A small masked spectrogram model, trained from scratch.
Model: 6.49M parameters, decoder width 192.
Training: soap at rate 0.002, 21200 steps, batches of 64.
Rows from block 6 of the encoder of a small masked spectrogram model, named by matrix and row number. Rows with one number belong to one neuron. Each number is 128 + 32 x the weight over its row's rms, rounded and kept within 0 to 255. All counts start at 0. Numbers have three digits each.
Before each neuron's rows are labels from the 100 clips, of 14976, where the neuron reaches its highest value: "strongest on" is what is common among them. Only what is clearly more common there than usual is listed. The data: simulated sounds of rotating machines with and without faults. In brackets: how many of the 100.
# fc1: MLP up (encoder.blocks.6.mlp.fc1.weight, 768x256), inputs 0-127
# fc2: MLP down (encoder.blocks.6.mlp.fc2.weight, 256x768, transposed), outputs 0-127

strongest on: speed: slow (92); piston engine (70)
fc1.199:156186176172115147130154134140110119133115107124109126171152121091119161101124131115124138179140123126159084103151077119167126129160124171098183184117176105152150092154107103160126122173141151168098134162118147106110138128107081124082158136109136137076135159070116051166089122137039064146169109130150154117111081099129085168111129138107137090150132188183096103161108148160113126118143
fc2.199:075122086075163150153138159175104078117093057104134067119089179139080092105191159117147127115128085136107118174144131192075157177101113113127082104144144144118129130114100130125158125148133136117119109112153110144143136164141149147147128068078085103133119158165150152171127114145177134071190164170087125127098149150136138118087115147050118105096129096094111127132074120069134137123174

strongest on: speed: slow (76); compressor (48); imbalance (37); air leak (32)
fc1.399:120194185103103075070122137063124117115072103112159175138123154116113111177144135125175133166159129152128123110104224147138119147122131162123077138144085119116129123077114139120144088193103124119131119110093149100128173199162094138163158095123123134143093110080167177151110104147162118098117101108134122046131084136187128164177135172121127160162156133114148124138144131165096104080198
fc2.399:157136121089115122097100172093143112088114133104094081141216160116105144120124102165134156137074069138172142110131100129135133108090083165056084128118181079123141101162168092095101144134069145105180099102081167086171143129144133138091135080133159102087100134171149069158176111106098102117162172148167200093104117179151136116136139103111095064148149167177113073123168112099139081111163

strongest on: gearbox (71)
fc1.559:132129161102128115137095166116147145095142098099124134105113180209188140169073173128131165138126117170096116113115125131106132151173144106173117157154099130072152094187137113134154138093131079092118139148135162129108084127141126106129165155133141133165159108145070109153138099143169190061107100138106147112100124154102199147154071104139101180115112104074158085155072195119155132091095
fc2.559:156137209129150114107136175098089133154092128143176197211113139141124142163157136129066147109069078160156168138093145130092129127160124115144116068105175188131100103145090160085142095115059119127096150104139142080132141167137191132106136089175100155154138167125134177117209121089137140083183141154105115122158125115112137138154161159147140174115105142116112138144131159110110083065227

strongest on: gearbox (100); speed: slow (65)
fc1.101:093095120143169178156109070121176123204103113160147149063058164077185091141105160143131138080102171092099115127133109135124154089059097085144102140125078127157152186183083171122154127108139138116142105118084125162162082118132083145106161157094162078145125163103221122111182129195132194149116117090140149116160127142125118144142127168112103134162115170099139128108168129139067165113155
fc2.101:056181137122154122165077103117122184135117111132178097119123117105088097108146103100188153175126124159092114128116094097104143136069141126158153094118148110087082108182170103131130157130124117121165157158108130116174110106097098143135128124088164062091044124149165176133115070158063178117098100150142051140076142110089134091095124116176137173149099110064107172116102107085173167165164

strongest on: gearbox (100); speed: fast (87)
fc1.129:162183151128135105065076148096141082109090150136113099147140112155101145157129155076041124091172154171219188118166116153148109109134135131151133097079156142145080105063120110113163104099093138055112145122172104107120068143156141173125131149141140116105134126112096116136138108152171092139143128161100089127043115099123167151148103119093146158115124120135177170096152115132128145117131
fc2.129:157069174104160106109162093091157114149119120157166186098122148099054150101121100144165175126146111110099112112104139209161087136086142097062077081118102115125166163143171145058189135120118135148132187142153121104148118071112112134061144063102156162130143113088107076079165148103135168116081113104146136151101128131099138126128146134120102107068143080138108125137161126144125130087193

strongest on: reverberation (64); text has "room" (64); text has "reverberant" (64); pump (31)
fc1.662:153066094244092093133139118151049102074090130088110162125135106128086049091137117146060107128138134111103129113143136150126128156176101061165132072149126091125157143101113106113073155155068131155099148082075136152145082177161098124189169163106090147120083097107118115161139201147087150094158097145119063118108158075163111197146132091092102093113099137125114149165124105145113119147108
fc2.662:140103091143118163159197133107168131119102159123147093135197137115099121128102111205076151162108094121092135150089176156094124109146136141120115208135149110117113122173132133119162094152094168130155107099180138120151134099158109097109087126089204117147144169163164100176121118106114146114084153164143106180189136154144135120090158161160155087125098136185156129070143177106088167148147

strongest on: gearbox (40); imbalance (37); bearing knock (31)
fc1.19:153101147122101126171113091172173154171047120102155150054143108098123176140141086118082186112154174164172176122140138119134155084139150120129100092104122166132117106133128145145074114103096106083124121134064126055071108126138134077116096149146097113189201076117114144187134149116119126104112171090128078161121153121108139167094121089108171177115128114144201061173109125130168130136142
fc2.19:142137072133126114104078142122134153098059112144126116129163143164135162162103099177080145089095089097180144133166155175150081128129143123122116155078151128112087124123143121124105113114098122127138127147103156075064149108123129119144047130170129115171144134164115134099143159177142112172152141114181097124124118105118081116140139163130136142176124188179113057086125054147118155157155

strongest on: speed: slow (88); pump (65); muffled (low-pass) (33)
fc1.689:056175146160099130116084104185103103173121075117147143119148144115143096118124094135105127099133124119124121142107164118131165140121096149127093176136139163140076117155139157073104091152083180108076087161137134103114139069123084094121153145091100096162090120097106104179108159125167120113122174167137188133141133137053134160120097134076126151102085107162130142124120143152110084115106
fc2.689:114110164146132141178128133102094115151138153185195172187141107112114121069077097091117126100154125171187179145128055080085134119134192172124053127156119138096075124118137226116079061162117145144123135114100154155128112124110191087116133148134091071119124122098109126119140109143114114128111098133116126168122101096120186127146113164090143090148144174137165164159056111119133124096076

strongest on: gearbox (92); slowing down (62)
fc1.403:170129125139089128162143172148108136118206099099063167110140122178112153087125095100125141191161082082136121123159140146134154133208148125103094131120056094142179086064114165128100098092108111115114097114124091140103105143131119091101130081172135133181103158135083161087118098143089170183126112141071124080109165148181158145112149136169128182126117098127170123143138079116139135179106
fc2.403:038151146132135113131120107170163130163123171061140091104102083128104087117185075140088161101108073138141103128146129154133173161179088086114078118178104140089124118165191158097156138123135161134148107176126137091146131132119139136189146174093112087089156157072177100174147093142172090136081099142159107181091073116100116112114116085124094138123106143114145121097084149096129123104182

strongest on: speed: slow (94); compressor (86); speeding up (61)
fc1.21:121098159125130110126171178131121131142118134137136161138166119067108156133144147144105098152137090148171204121128128157153148141128166149148126099150110108095122156121110143119110134093161152141147137133163115115138175144121106107182093106112114198166112085147127112184118079062157141121087128107156120145055098169142186110128107201205216170134175113137111110185150107091099144103123
fc2.21:116100126062168125101177107192119143121108144134152062087109193062119080140167051114127147150062125145115111089163159162183120114146127145132093090092102082054112107133118120156165120142153111064098132077137095143138104157168128194154124133120093102131148109146097110132148078139100099144175123152171174126161115106136186106126126119110129073074132101120104079111097137110095162099099